config = dict(
    hop_length=160,
    codebook_size=1024,
    arch='mobilenet_v2',
    expansion=4,
    widths=[192, 192, 192, 192],
    muon_scale='match_rms_adamw',
    lr=0.0035,
    warmup_steps=280,
    weight_decay=0.0,
)
Rows from block 5, named by matrix and row number. Each number is 200 + 40 x the weight over its row's rms, rounded and kept within 0 to 999. All counts start at 0. After the name is the row's rms in percent of the matrix's.
# convs2: project pointwise conv (model.blocks.5.convs.2.weight, 192x768x1), inputs 0-69
convs2.25,101,241,192,263,175,186,242,210,247,218,187,211,178,194,247,181,273,230,165,184,210,201,223,206,203,211,284,207,205,138,248,114,195,219,255,194,263,220,213,222,259,197,224,173,190,183,300,223,148,280,194,207,232,189,214,138,131,220,219,198,290,161,179,285,188,161,229,206,213,159,137
convs2.26,097,299,209,229,192,192,229,201,201,250,197,162,180,221,176,183,166,161,157,199,178,164,192,253,266,212,142,162,163,137,293,222,198,234,194,199,176,231,157,185,278,273,159,204,198,263,163,186,210,197,200,208,256,143,167,208,147,220,247,202,189,250,205,135,166,194,196,149,199,82,275
convs2.27,101,266,196,127,230,204,204,203,265,237,200,218,201,209,232,262,260,244,239,204,174,119,186,276,245,208,256,244,287,260,43,127,204,283,159,200,167,193,243,252,183,245,141,166,217,191,219,193,219,226,201,216,151,225,213,133,207,216,174,192,264,162,163,242,206,227,200,219,189,253,129
convs2.28,103,262,205,206,212,200,168,197,206,186,204,184,175,195,205,250,214,190,222,203,167,229,213,173,80,193,234,206,248,217,210,143,185,262,129,191,195,240,273,207,188,211,239,275,197,135,212,203,129,285,204,198,190,132,269,178,217,209,207,207,182,262,234,217,238,154,196,255,195,261,219
convs2.29,110,204,192,212,213,198,211,186,367,314,200,122,191,208,226,213,147,208,180,188,252,224,190,126,164,195,70,222,203,173,106,193,204,174,170,197,209,215,296,197,142,129,190,224,204,159,179,213,79,166,195,178,218,246,260,256,231,267,208,212,236,173,196,93,196,144,166,241,191,61,263
convs2.30,101,257,188,189,126,197,157,197,262,80,204,178,187,116,155,265,184,222,205,196,139,252,176,264,184,196,78,202,206,250,144,215,198,244,191,197,137,185,139,154,73,205,230,220,181,196,238,201,279,187,201,197,193,197,124,246,178,169,229,202,258,178,183,235,179,192,170,206,205,284,188
convs2.31,097,233,209,146,158,204,232,195,284,222,209,171,201,160,284,182,157,218,203,195,200,260,167,182,295,194,135,206,222,221,138,78,208,246,216,193,182,221,186,199,187,206,185,249,205,173,193,203,226,149,204,188,209,183,207,263,217,218,175,193,178,185,214,193,198,238,172,232,193,145,154
convs2.32,098,193,199,233,208,212,187,203,295,222,207,209,201,180,127,154,177,225,193,203,231,213,174,227,230,199,224,204,180,174,210,194,207,178,219,187,214,190,146,178,164,264,204,251,181,166,189,198,215,78,208,203,202,142,128,306,224,177,204,196,229,209,185,203,180,264,220,176,211,110,176
convs2.33,101,80,200,179,217,199,182,196,220,209,206,194,213,202,188,341,183,161,198,191,171,244,231,157,189,186,116,222,256,222,98,175,184,199,171,197,242,167,203,183,179,139,156,186,212,112,242,240,309,175,212,194,211,252,212,293,184,230,192,190,334,208,187,274,239,177,241,125,206,350,211
convs2.34,104,213,195,154,166,211,192,216,186,154,199,274,217,144,207,188,199,282,182,195,188,221,201,272,253,203,173,173,142,238,201,153,220,291,290,200,236,186,121,227,380,143,234,301,201,120,135,191,90,204,197,188,213,176,160,224,204,186,148,213,254,173,237,167,182,191,215,166,193,206,266
convs2.35,100,128,195,254,196,191,170,192,183,198,199,201,189,147,256,60,205,300,245,194,226,160,203,161,149,186,245,213,215,201,148,175,213,269,230,199,286,179,197,160,213,154,268,174,192,96,214,195,211,158,196,203,174,197,170,286,179,179,178,191,223,246,177,275,252,156,201,142,197,240,247
convs2.36,101,173,199,160,181,201,214,190,163,181,183,181,203,214,198,256,223,173,254,205,185,242,180,262,168,204,280,179,182,152,153,177,202,210,224,200,202,203,124,254,112,235,224,227,189,195,298,231,236,286,211,195,189,142,264,173,169,110,180,196,242,82,205,164,185,191,227,110,190,196,200
convs2.37,097,222,190,246,225,222,206,202,252,141,194,184,195,213,237,137,187,251,133,214,209,288,247,179,158,197,192,164,188,139,247,166,196,256,203,203,206,231,262,215,110,276,233,240,192,195,223,200,213,263,198,211,202,177,235,273,128,225,172,203,293,204,182,258,231,109,206,123,201,249,188
convs2.38,099,303,205,277,266,196,209,206,165,258,205,157,206,242,245,219,134,204,178,192,158,228,180,191,181,204,186,235,201,207,177,227,204,198,220,201,206,234,239,235,131,240,173,170,208,255,232,189,226,138,208,188,187,185,137,179,173,131,190,211,207,222,186,202,223,145,198,257,212,176,245
convs2.39,106,220,199,188,237,197,223,207,137,227,201,118,173,262,162,162,168,162,207,196,175,298,197,227,203,205,290,226,196,207,257,239,199,0,203,200,156,220,187,214,160,180,187,178,215,205,188,214,180,289,213,212,162,191,232,187,155,155,157,201,243,226,202,172,197,243,215,174,209,232,228
convs2.40,098,207,208,201,209,196,189,199,150,231,194,188,168,44,153,246,179,225,203,193,260,153,220,149,216,188,227,213,94,209,159,254,187,235,183,199,216,172,219,226,175,254,188,308,209,256,247,218,124,120,207,199,225,204,228,161,231,267,183,199,163,176,209,264,259,200,182,275,207,282,216
convs2.41,099,206,197,205,134,202,212,205,221,163,215,226,190,116,233,167,211,181,225,203,158,172,200,212,157,207,195,238,151,171,177,174,194,264,183,205,246,230,254,199,205,89,190,268,203,112,220,195,272,185,198,200,254,191,189,191,181,152,224,208,171,175,183,215,121,149,195,141,195,184,251
convs2.42,098,156,191,178,231,219,208,198,157,215,203,210,219,178,141,168,207,158,235,193,205,126,190,214,251,200,87,264,206,187,202,202,206,157,199,214,178,182,226,210,233,207,171,93,214,155,170,214,172,239,196,209,197,261,181,200,249,162,241,201,221,268,222,269,182,212,182,350,197,215,165
convs2.43,093,183,192,209,180,195,188,204,243,214,190,222,199,144,185,248,267,142,224,189,234,166,172,200,244,204,212,171,152,206,268,156,195,234,140,193,189,189,236,180,147,195,225,169,198,320,172,165,153,184,194,208,206,192,245,208,179,202,173,192,251,199,200,184,197,103,194,230,213,131,213
convs2.44,098,213,204,226,138,215,204,208,136,141,211,226,187,107,205,106,246,157,147,201,209,254,209,167,154,206,133,176,136,253,188,204,209,306,140,193,213,201,163,149,40,268,198,194,207,204,185,194,193,177,195,215,151,232,156,129,173,252,207,205,63,264,228,141,196,190,194,310,192,209,238
convs2.45,098,271,195,248,208,208,197,190,79,186,216,158,210,190,308,134,220,207,227,206,310,152,192,192,189,207,156,198,187,195,196,156,213,175,233,201,223,180,114,224,209,214,222,212,201,209,228,214,174,144,199,197,157,178,226,332,257,148,228,195,266,150,204,189,145,268,183,262,210,240,229
convs2.46,100,219,203,187,169,191,222,194,227,201,201,265,182,154,215,140,177,192,170,200,169,242,227,202,255,201,225,206,215,188,246,184,216,232,148,191,236,205,155,245,184,154,149,180,214,90,175,211,314,198,196,189,211,186,186,287,285,160,232,204,260,178,157,235,117,222,196,168,196,184,187
convs2.47,097,243,205,138,149,206,173,209,200,226,204,229,223,192,196,345,245,195,181,213,220,174,221,262,272,198,246,200,197,166,46,216,212,281,167,208,112,177,137,196,232,156,147,167,190,117,229,194,168,225,190,200,218,225,162,201,212,258,190,193,158,137,174,212,216,292,179,112,202,255,207
convs2.48,103,220,192,180,180,193,184,205,270,313,206,213,206,356,208,269,222,144,185,201,140,167,245,172,188,201,218,193,194,155,121,246,209,230,139,191,197,201,152,185,182,225,161,161,215,132,221,231,183,107,199,217,176,244,178,318,185,189,194,207,272,148,227,157,155,243,229,247,211,152,204
convs2.49,102,169,202,189,229,206,199,203,249,157,192,188,236,183,227,154,169,142,144,185,283,197,185,198,97,213,203,237,219,255,246,162,211,217,222,198,136,211,158,273,173,216,232,129,197,189,189,199,171,179,201,189,198,228,256,143,229,120,201,202,213,241,234,172,181,123,180,197,191,209,224
convs2.50,102,189,211,97,186,189,171,203,103,204,204,202,177,281,174,225,165,187,144,203,153,213,165,216,154,194,277,231,112,213,146,232,204,294,218,201,185,214,221,213,123,200,253,150,210,168,167,192,248,179,204,206,185,197,196,206,237,221,233,209,289,199,211,242,150,166,195,247,203,279,224
convs2.51,097,274,194,185,223,187,210,190,179,162,194,217,201,169,208,207,260,205,129,200,193,252,212,180,183,207,197,175,206,243,202,284,203,169,152,202,136,185,211,216,166,228,250,222,230,197,239,217,147,94,197,199,162,253,209,236,194,211,178,203,245,86,209,219,276,211,223,83,197,116,205
convs2.52,100,190,197,263,170,204,208,210,154,120,192,187,182,282,181,172,191,246,167,209,132,232,187,171,217,209,201,183,110,198,160,149,189,97,219,194,223,241,277,183,133,161,138,172,197,189,254,182,200,177,201,213,157,189,208,267,106,123,184,207,208,283,223,263,215,266,210,202,187,223,212
convs2.53,090,215,201,281,177,196,204,195,166,111,200,173,208,243,178,322,242,252,286,207,131,179,186,227,173,198,270,189,124,218,225,181,215,185,196,199,261,188,177,200,125,104,143,157,203,200,263,207,329,195,207,210,182,205,189,89,145,133,198,206,117,207,171,181,203,177,210,197,198,108,176
convs2.54,100,322,192,255,237,202,169,188,249,178,210,159,203,230,215,217,130,88,158,215,170,180,211,221,150,203,210,252,123,181,93,137,212,193,254,198,205,204,221,265,91,258,207,305,182,187,237,200,189,238,199,205,168,258,168,156,163,274,192,208,159,203,210,56,195,163,175,156,200,187,149
convs2.55,096,130,206,261,168,202,172,203,253,190,214,179,196,209,227,256,240,170,131,198,126,137,182,232,230,215,188,203,208,169,161,154,214,321,147,198,196,196,192,220,190,246,271,143,203,251,169,206,106,157,204,196,208,312,196,131,141,232,189,195,123,182,192,254,204,228,209,158,188,202,139
convs2.56,092,100,203,215,192,191,204,208,195,267,197,90,188,253,261,91,210,258,188,206,213,193,173,271,261,217,205,205,201,169,222,198,193,205,179,191,105,204,154,222,86,218,166,207,189,166,181,198,158,275,209,203,187,291,180,260,255,257,230,208,128,241,166,220,202,167,207,82,200,249,230
convs2.57,098,183,210,190,245,210,201,207,215,143,184,153,213,210,204,57,207,214,245,210,200,129,269,165,214,201,194,222,162,166,238,120,212,231,181,200,155,185,148,161,209,249,181,224,215,253,208,206,258,152,199,220,235,203,197,99,219,170,225,200,230,146,201,224,239,179,204,55,193,290,188
convs2.58,094,166,189,197,213,210,180,214,205,138,198,197,183,218,248,136,164,244,249,201,162,270,219,281,168,206,250,227,165,239,172,231,204,105,191,212,209,201,168,197,196,174,255,220,201,258,140,201,197,179,200,189,204,230,193,259,246,206,202,199,179,123,237,299,269,163,201,202,196,199,251
convs2.59,102,302,197,225,225,201,187,213,149,181,196,210,216,212,182,176,147,235,158,193,143,72,282,149,213,199,226,202,172,253,196,114,207,206,251,196,148,194,218,236,286,200,238,162,184,227,229,161,224,160,200,186,175,158,167,223,225,165,206,206,220,144,203,90,189,252,166,186,217,264,173
convs2.60,099,208,207,190,139,180,181,216,299,140,196,166,207,178,214,234,161,136,235,184,180,201,186,214,251,212,146,212,221,143,167,177,204,191,203,194,201,221,229,198,261,209,187,234,209,159,205,185,165,247,205,194,197,242,194,177,222,135,187,200,282,203,189,265,211,227,182,222,194,268,239
convs2.61,099,207,192,208,194,187,186,202,147,188,215,236,173,120,188,97,175,235,208,196,198,176,161,173,115,199,202,218,236,158,136,215,224,128,125,211,82,196,218,201,168,215,210,203,187,178,265,223,164,189,201,196,212,205,133,190,164,221,198,193,229,188,176,151,268,236,208,190,201,164,204
convs2.62,101,227,198,247,219,185,242,212,186,154,199,313,168,253,285,231,232,204,128,202,194,120,224,159,154,205,224,175,189,207,272,185,198,212,173,197,292,160,151,204,270,229,177,216,186,246,262,186,151,188,200,192,179,159,180,216,145,134,210,191,201,204,228,178,126,270,199,183,199,119,180
convs2.63,097,263,211,182,221,193,212,201,229,252,204,160,205,165,260,265,178,245,151,192,156,195,202,160,228,207,174,182,193,182,227,203,186,244,203,195,203,173,224,210,125,118,162,225,183,211,175,183,159,111,192,196,240,181,226,143,232,217,169,210,212,157,227,279,209,339,197,249,202,162,234
convs2.64,095,278,205,240,184,198,188,206,135,163,195,150,222,109,167,253,178,211,287,209,254,200,193,267,167,192,157,207,230,235,311,275,206,203,232,212,261,172,171,205,168,263,232,241,195,203,243,201,123,249,200,197,182,147,175,235,144,221,206,212,214,359,214,164,174,152,183,219,189,141,233
convs2.65,103,254,200,186,170,193,220,213,249,192,199,148,202,188,201,321,283,160,134,198,164,190,150,264,257,211,136,181,219,219,210,182,195,268,167,209,177,197,178,186,195,201,239,197,213,230,256,194,213,261,186,186,162,251,200,228,190,148,222,197,200,230,188,173,242,202,192,126,200,195,222
convs2.66,101,219,208,242,218,211,180,198,162,220,193,153,170,166,180,170,202,116,178,193,257,129,160,187,242,215,183,172,307,168,264,286,196,234,299,201,161,250,134,242,364,236,231,103,194,206,115,185,154,132,205,200,190,138,180,323,152,225,241,191,230,219,201,86,181,204,180,237,207,138,172
convs2.67,100,244,189,281,171,197,220,203,173,141,190,216,209,260,140,234,175,246,192,205,235,200,179,185,190,207,175,185,235,146,121,179,185,180,215,208,272,189,254,225,164,244,212,164,187,149,167,214,280,222,201,192,170,99,226,315,253,176,248,195,251,219,223,160,207,246,218,209,198,270,257
convs2.68,104,198,197,210,247,187,192,205,183,230,210,213,175,231,240,192,202,179,264,204,116,156,132,219,177,200,203,136,209,247,259,209,182,199,211,206,272,205,228,169,241,204,159,193,214,205,180,216,212,43,195,195,173,122,211,201,137,206,210,204,202,141,239,158,205,243,208,268,208,232,179
convs2.69,102,232,188,266,198,208,244,196,340,173,208,157,231,260,102,171,222,186,179,207,248,214,191,173,182,214,289,216,196,179,252,98,199,171,220,186,213,194,187,247,186,170,269,238,211,190,260,195,195,251,197,179,213,199,235,132,213,207,240,213,178,166,169,195,192,150,200,150,204,187,200
convs2.70,100,196,205,214,158,188,221,199,197,163,199,105,200,324,204,254,225,151,193,206,166,192,141,215,183,198,182,150,170,234,177,113,217,216,185,209,287,199,191,120,115,146,231,156,199,232,289,184,137,175,198,204,198,108,184,226,173,184,261,202,173,210,233,194,240,154,202,216,207,288,259
convs2.71,109,243,201,216,196,181,185,206,259,326,203,231,226,186,195,162,173,233,228,200,221,196,227,183,235,209,240,169,212,155,288,132,221,188,235,209,292,205,236,190,328,206,164,193,205,244,207,214,273,201,193,212,231,223,195,164,234,298,232,210,198,271,187,83,240,194,187,178,198,158,210
convs2.72,096,254,208,217,211,218,187,196,170,252,194,199,206,205,202,145,174,291,160,207,214,205,257,269,237,190,200,228,175,170,108,166,195,171,161,207,157,169,290,217,196,159,231,256,194,217,272,192,186,150,208,208,207,178,233,118,162,163,169,185,155,219,197,205,189,211,194,204,188,236,178
convs2.73,099,185,209,169,235,191,191,199,263,169,198,218,202,281,163,120,201,205,145,211,174,204,181,200,191,204,151,217,257,219,73,170,196,302,186,197,173,185,206,197,214,292,270,229,215,220,166,197,182,96,208,218,163,126,226,108,203,216,149,196,166,228,238,169,253,233,194,276,208,117,232
convs2.74,097,203,200,246,180,199,195,189,163,146,192,180,223,188,229,171,136,223,203,204,239,235,197,173,141,188,234,193,206,224,230,305,198,182,248,212,217,205,193,198,187,217,212,163,212,255,252,197,219,169,196,211,174,188,172,127,174,140,187,197,101,220,189,179,194,100,188,95,193,239,184
convs2.75,099,139,194,211,265,194,211,188,152,241,207,247,163,240,251,179,246,175,217,204,240,151,184,229,76,207,185,195,119,205,184,92,201,98,154,193,191,182,246,107,212,234,196,177,181,218,179,206,195,186,208,206,147,145,141,260,250,122,216,189,225,216,151,271,204,179,178,239,198,143,255
convs2.76,092,267,206,218,227,215,179,186,264,233,206,177,203,194,197,247,231,223,267,207,172,161,224,300,229,201,167,232,167,207,164,160,203,188,182,193,234,147,180,210,163,187,170,251,203,195,164,209,279,248,211,204,231,272,235,160,269,258,216,196,193,61,175,159,221,171,203,158,196,109,291
convs2.77,103,170,203,238,117,197,168,199,271,207,189,172,202,225,104,130,188,156,264,191,234,222,225,147,198,199,190,201,206,175,246,297,188,249,224,190,95,204,151,164,125,150,276,126,217,227,268,204,254,249,186,198,189,208,271,203,147,179,202,208,281,271,160,212,167,169,184,152,193,213,157
convs2.78,097,146,211,152,233,202,162,197,212,241,188,296,206,211,156,137,240,172,201,203,221,85,234,277,172,191,258,214,229,211,237,176,194,101,163,196,208,208,127,209,273,277,144,232,204,224,259,192,116,211,197,204,245,167,160,257,236,206,212,196,129,175,225,275,170,238,217,179,208,250,216
convs2.79,104,137,205,254,234,206,209,204,121,203,194,204,213,181,126,276,215,247,222,202,208,208,201,215,199,200,200,210,148,194,229,218,205,214,138,205,53,202,152,209,233,212,261,239,198,175,168,204,232,187,201,189,148,216,169,205,118,217,189,190,162,203,215,250,166,202,187,178,190,158,123
convs2.80,099,244,208,196,215,207,208,187,161,176,193,364,194,208,227,214,248,197,202,189,244,210,208,195,142,191,198,218,243,292,261,202,201,243,137,207,275,201,191,173,263,274,271,209,222,178,165,202,97,133,199,190,229,198,203,238,226,202,203,199,186,153,239,170,207,193,215,157,190,239,190
convs2.81,094,233,197,188,168,199,218,210,257,241,196,144,198,130,172,200,175,210,192,192,236,219,169,175,254,197,230,234,140,201,263,250,208,127,189,214,257,215,177,237,183,275,237,256,199,184,236,198,212,269,205,184,226,271,176,157,179,181,205,214,92,176,226,194,155,244,192,187,198,172,174
convs2.82,101,264,192,267,244,201,201,204,135,240,200,123,180,170,195,196,223,188,155,214,175,184,161,198,193,212,188,182,232,179,237,154,207,172,196,196,249,202,131,167,262,66,136,209,202,133,172,231,251,245,197,194,166,171,211,268,249,210,219,189,268,203,192,234,236,160,179,259,202,188,150
convs2.83,100,120,200,251,249,199,194,193,152,192,211,232,194,220,240,192,195,185,202,205,260,227,256,250,214,192,255,198,197,198,287,213,191,178,249,206,309,186,268,167,86,171,219,224,201,217,254,161,110,271,205,208,191,251,168,204,174,265,227,198,195,205,199,166,215,263,219,129,202,325,165
convs2.84,099,195,210,204,206,189,209,196,224,257,206,284,177,201,238,186,235,168,180,190,223,285,201,165,194,204,151,207,125,127,245,144,211,220,215,198,249,205,171,195,182,174,218,170,194,155,188,202,132,235,197,208,252,213,234,260,171,165,172,201,154,248,160,132,201,235,181,242,202,297,195
convs2.85,109,267,198,195,164,208,162,188,198,234,197,100,185,147,101,202,180,259,263,194,186,254,229,153,220,192,192,173,186,215,208,229,199,218,215,201,191,176,165,97,247,197,178,226,194,300,202,225,163,237,200,200,220,137,160,237,235,204,190,203,190,229,167,218,179,229,178,210,203,215,247
convs2.86,103,237,186,144,168,210,242,189,211,104,193,148,168,205,128,246,230,276,167,194,275,292,174,196,229,200,175,170,240,219,270,231,201,195,193,203,123,199,211,131,88,152,174,245,207,120,219,199,220,167,200,201,187,210,203,172,222,213,199,201,228,188,194,274,201,129,176,190,191,194,203
convs2.87,103,218,202,269,183,214,204,189,233,149,189,170,189,250,153,165,249,169,201,205,202,239,214,167,256,200,275,196,255,156,113,125,185,255,250,206,182,205,270,244,274,231,185,176,187,219,218,210,279,106,203,207,213,204,289,222,201,209,189,203,236,112,225,320,165,209,188,285,205,304,166
convs2.88,099,163,211,129,181,207,182,194,241,197,208,299,213,146,175,140,204,182,214,194,190,196,216,300,175,198,205,264,229,196,145,147,188,191,169,193,248,186,187,201,222,184,198,256,202,209,281,232,116,190,212,189,179,294,217,168,195,205,174,190,252,221,227,175,252,142,193,197,198,309,234
convs2.89,100,184,200,155,253,207,255,197,236,218,189,253,227,208,152,227,232,185,135,195,177,195,192,241,201,199,267,213,214,296,285,249,194,238,215,190,146,191,204,206,218,63,162,224,202,173,182,221,184,174,192,199,208,275,152,201,176,216,204,205,273,177,223,307,234,171,195,226,211,275,198
convs2.90,099,148,194,240,151,212,237,196,256,121,201,215,178,140,245,261,225,220,98,203,234,175,199,225,265,195,238,203,281,194,232,188,183,107,236,204,131,210,222,258,251,311,162,189,186,191,128,210,133,346,208,203,205,194,249,245,217,220,188,190,138,270,187,199,183,187,227,272,204,182,188
convs2.91,105,276,200,242,228,213,206,190,108,242,205,120,190,182,172,164,241,223,143,197,130,166,185,169,180,191,145,191,156,186,147,227,201,191,159,207,159,183,262,219,108,299,193,195,186,185,104,199,219,243,195,203,217,182,159,229,224,270,200,213,246,243,176,242,223,91,213,144,204,231,211
convs2.92,098,170,190,208,230,196,218,205,286,161,196,143,203,229,183,144,209,85,232,196,193,215,200,113,207,206,243,226,144,181,249,255,191,211,174,203,236,212,227,257,151,194,244,161,209,184,226,229,89,241,194,206,244,261,220,109,275,205,170,201,247,172,260,202,218,285,220,161,202,295,184
convs2.93,098,160,205,205,203,212,195,196,168,238,204,138,190,114,218,179,214,273,280,209,274,243,171,224,206,190,252,180,174,226,238,244,195,199,214,199,189,182,149,223,254,129,172,129,195,256,169,199,126,279,198,189,202,236,148,145,236,162,206,202,206,208,188,206,200,232,213,219,187,183,242
convs2.94,100,117,199,221,242,192,188,212,146,218,196,176,204,233,189,177,189,191,248,200,206,163,249,256,282,200,230,204,190,165,235,229,205,119,163,210,227,209,256,142,261,44,246,218,211,228,233,208,177,142,211,193,190,241,187,251,155,282,228,204,274,165,197,128,207,162,229,177,191,234,229
convs2.95,094,277,196,296,149,197,207,207,174,196,194,219,185,253,209,228,237,251,238,205,209,161,213,106,179,201,185,155,218,166,112,202,209,194,233,191,248,207,163,202,223,235,150,270,185,174,194,206,202,113,187,212,219,181,167,138,155,223,166,194,155,179,224,189,184,194,215,215,210,190,209
convs2.96,102,128,210,124,212,194,225,208,109,235,205,138,229,179,222,283,157,233,134,201,217,186,194,140,147,193,221,216,204,166,224,172,205,170,250,202,200,191,222,222,207,192,284,258,195,257,202,196,190,143,197,197,141,162,184,255,250,96,248,199,156,234,175,246,260,257,199,127,203,212,172
convs2.97,100,211,192,298,228,186,214,188,197,204,212,191,214,200,146,177,218,201,169,207,214,187,235,234,226,202,171,191,162,154,144,160,201,178,200,216,135,221,259,208,245,120,218,117,188,233,195,185,239,232,196,200,230,247,183,259,124,134,229,197,136,233,222,184,170,192,201,249,214,208,176
convs2.98,104,166,203,230,202,194,213,201,87,181,202,199,189,225,216,197,175,201,148,200,173,246,126,304,249,197,151,176,247,214,224,228,185,98,235,208,179,199,194,228,266,176,223,245,205,252,188,210,178,163,205,201,179,145,212,227,167,225,150,207,213,248,219,285,206,310,198,282,191,232,162
convs2.99,103,163,195,277,231,189,187,181,160,164,206,150,201,201,246,253,186,190,183,190,163,242,197,225,185,208,173,193,170,200,216,186,217,201,232,201,134,197,204,171,225,285,182,205,212,233,203,212,107,226,192,197,192,270,159,180,247,157,197,203,218,240,197,239,224,225,200,117,206,50,261
convs2.100,097,220,206,160,272,204,203,212,206,193,202,234,208,231,214,247,169,215,200,189,191,234,232,111,160,203,246,165,116,124,145,165,208,256,219,211,173,227,193,142,216,256,178,232,214,175,176,194,188,283,209,197,199,136,209,240,149,242,197,200,247,206,175,236,243,169,210,178,199,162,223
convs2.101,103,128,194,178,207,199,247,214,285,160,206,212,222,317,207,201,233,302,181,193,134,254,188,256,178,203,328,184,310,172,246,259,201,200,197,195,151,189,186,241,149,174,224,220,225,73,193,203,217,209,202,210,176,177,203,172,216,114,190,208,199,244,225,281,203,176,187,220,213,153,259
convs2.102,098,196,198,221,209,181,190,211,167,252,201,133,226,182,162,176,142,252,177,196,154,234,175,172,212,204,184,185,312,239,239,267,183,149,260,203,191,199,274,183,169,286,236,222,202,197,192,203,203,95,202,198,214,225,238,231,207,181,183,191,245,156,202,178,161,233,201,94,193,141,193
convs2.103,103,212,194,186,186,205,180,205,90,241,204,129,187,229,178,238,240,104,167,198,208,150,195,209,189,196,97,225,158,182,240,189,220,299,189,194,192,218,108,202,197,198,174,187,222,226,233,203,91,275,214,194,206,121,208,171,104,194,217,207,104,201,191,293,183,178,207,215,206,138,207
convs2.104,105,161,193,164,216,201,209,199,237,199,188,255,214,179,180,112,218,190,202,207,219,267,213,223,178,196,194,234,221,195,262,199,203,189,222,194,257,181,215,233,278,286,163,244,204,163,166,197,172,314,195,196,223,172,127,233,169,242,211,207,269,206,175,172,255,262,219,232,204,208,186
convs2.105,098,222,207,284,245,204,199,201,243,255,201,213,204,105,198,257,153,157,175,193,168,228,187,307,191,194,227,176,154,196,166,132,210,197,136,205,327,228,197,269,190,218,189,228,196,234,240,161,221,254,199,187,167,193,222,221,279,199,213,203,49,217,241,171,242,199,188,222,207,209,191
convs2.106,101,206,198,210,202,191,219,196,203,172,197,226,217,187,211,248,158,169,241,196,292,257,261,212,237,195,223,228,263,235,152,170,193,204,205,190,237,157,102,234,238,281,233,260,197,179,195,228,241,187,201,207,210,227,151,174,203,233,232,204,266,219,203,157,166,221,207,153,189,231,208
convs2.107,102,178,205,245,173,200,182,192,231,299,205,127,232,186,236,216,207,191,276,209,262,235,208,129,250,208,253,136,211,220,251,204,192,171,176,197,182,197,168,159,279,235,219,175,187,171,149,188,149,11,205,213,189,216,212,271,243,170,176,198,224,214,191,214,171,121,203,239,208,208,201
convs2.108,097,151,205,98,217,185,194,196,204,303,195,136,221,309,234,304,196,147,211,215,139,233,249,280,262,210,255,179,210,173,212,198,188,250,120,195,195,180,177,159,206,173,152,225,185,148,174,189,209,129,201,204,180,285,218,134,262,198,184,200,241,208,184,299,178,264,208,147,190,149,194
convs2.109,103,188,204,173,187,195,223,189,115,129,191,153,248,240,263,244,224,272,212,205,222,229,178,236,284,204,238,224,246,160,187,131,201,96,264,209,195,175,178,170,180,114,239,274,201,231,197,199,219,162,193,186,244,238,226,223,305,230,230,206,233,157,197,211,174,127,223,250,208,133,197
convs2.110,102,163,209,246,172,190,227,206,167,146,199,303,179,214,206,173,167,244,221,210,219,264,215,302,242,203,215,195,264,190,169,230,183,99,160,204,89,231,233,193,263,204,250,312,176,168,292,225,169,238,209,197,191,150,245,186,200,186,186,191,214,247,193,176,212,196,215,219,195,221,196
convs2.111,104,189,196,203,308,202,184,189,280,120,195,185,196,207,90,193,238,161,260,196,233,158,159,181,152,204,211,230,227,205,188,222,200,204,203,193,205,221,246,189,203,172,265,188,207,273,239,207,274,113,208,216,168,253,137,227,139,175,207,195,206,198,204,234,172,184,234,226,213,219,149
convs2.112,107,187,196,106,246,192,203,191,107,237,193,177,197,165,246,125,173,312,190,189,98,229,181,150,218,208,166,164,201,172,266,231,194,307,236,196,266,159,263,220,287,135,194,236,192,206,226,170,174,206,192,189,183,258,253,205,153,248,193,203,189,189,183,372,155,188,194,146,199,269,215
convs2.113,111,240,195,245,192,193,210,210,190,164,199,231,188,158,212,229,175,120,230,204,153,169,216,244,259,204,221,188,134,115,242,195,190,108,205,200,275,195,175,201,131,202,165,141,193,173,194,178,190,259,200,206,187,207,202,181,119,232,231,204,212,151,234,208,218,305,231,253,210,193,195
convs2.114,095,111,194,164,120,190,217,216,270,142,199,228,190,166,141,173,162,300,133,205,255,247,192,231,296,186,308,196,228,174,274,245,199,187,315,204,115,211,164,245,209,223,202,179,188,93,214,187,118,186,204,206,210,155,217,137,206,188,242,201,160,257,208,82,174,261,221,75,202,158,183
convs2.115,104,194,204,158,185,204,208,204,243,133,195,122,201,240,235,149,214,213,249,199,165,190,196,96,199,196,183,214,139,170,307,130,183,218,191,189,219,210,183,290,176,211,220,168,214,195,283,199,217,205,202,198,196,270,213,188,183,269,214,206,183,176,183,150,149,108,185,118,192,247,154
convs2.116,095,183,194,284,156,193,193,193,164,253,198,106,198,132,275,191,202,207,169,198,186,220,189,116,227,213,202,126,119,149,141,99,210,228,163,184,171,250,156,206,193,192,214,133,213,263,225,211,193,196,214,197,186,207,178,229,227,162,190,191,123,275,189,139,264,134,180,199,203,178,145
convs2.117,098,170,204,152,208,217,216,201,233,196,197,193,190,204,182,317,181,115,238,213,150,199,142,182,212,201,267,173,221,225,194,212,209,202,194,197,234,214,286,167,230,148,239,276,213,132,218,189,206,198,208,213,217,235,218,146,138,234,189,213,276,188,220,119,242,247,185,175,199,182,258
convs2.118,103,83,206,71,138,203,212,195,240,202,208,190,194,204,240,144,220,269,186,211,208,218,196,195,237,192,135,205,72,156,224,89,192,99,190,202,181,197,221,215,171,289,194,195,207,143,192,204,242,245,190,206,187,262,252,194,215,239,213,200,177,225,200,240,206,180,185,226,214,209,191
convs2.119,102,148,203,207,144,209,199,207,239,138,193,209,170,185,88,193,229,254,150,198,222,199,220,82,132,213,200,249,224,170,256,199,210,145,201,190,227,208,147,204,319,222,104,183,193,227,222,200,260,249,203,180,266,140,232,162,279,225,205,208,201,228,174,276,208,200,225,182,207,177,200
convs2.120,116,251,210,195,197,196,208,207,138,194,203,338,195,229,238,204,176,199,201,202,211,211,230,192,157,202,272,178,188,172,178,139,208,216,197,213,199,240,228,199,289,183,171,186,199,214,242,183,148,200,201,213,206,157,241,182,129,202,209,195,242,191,220,187,221,170,176,162,193,207,244
convs2.121,101,177,193,171,217,206,185,194,129,212,205,252,207,138,185,283,232,245,285,190,209,158,169,235,189,199,167,198,216,251,92,199,212,174,215,202,294,214,308,228,284,183,202,257,197,214,180,171,116,177,198,200,162,195,213,217,240,262,225,201,161,213,206,189,145,217,184,265,186,204,212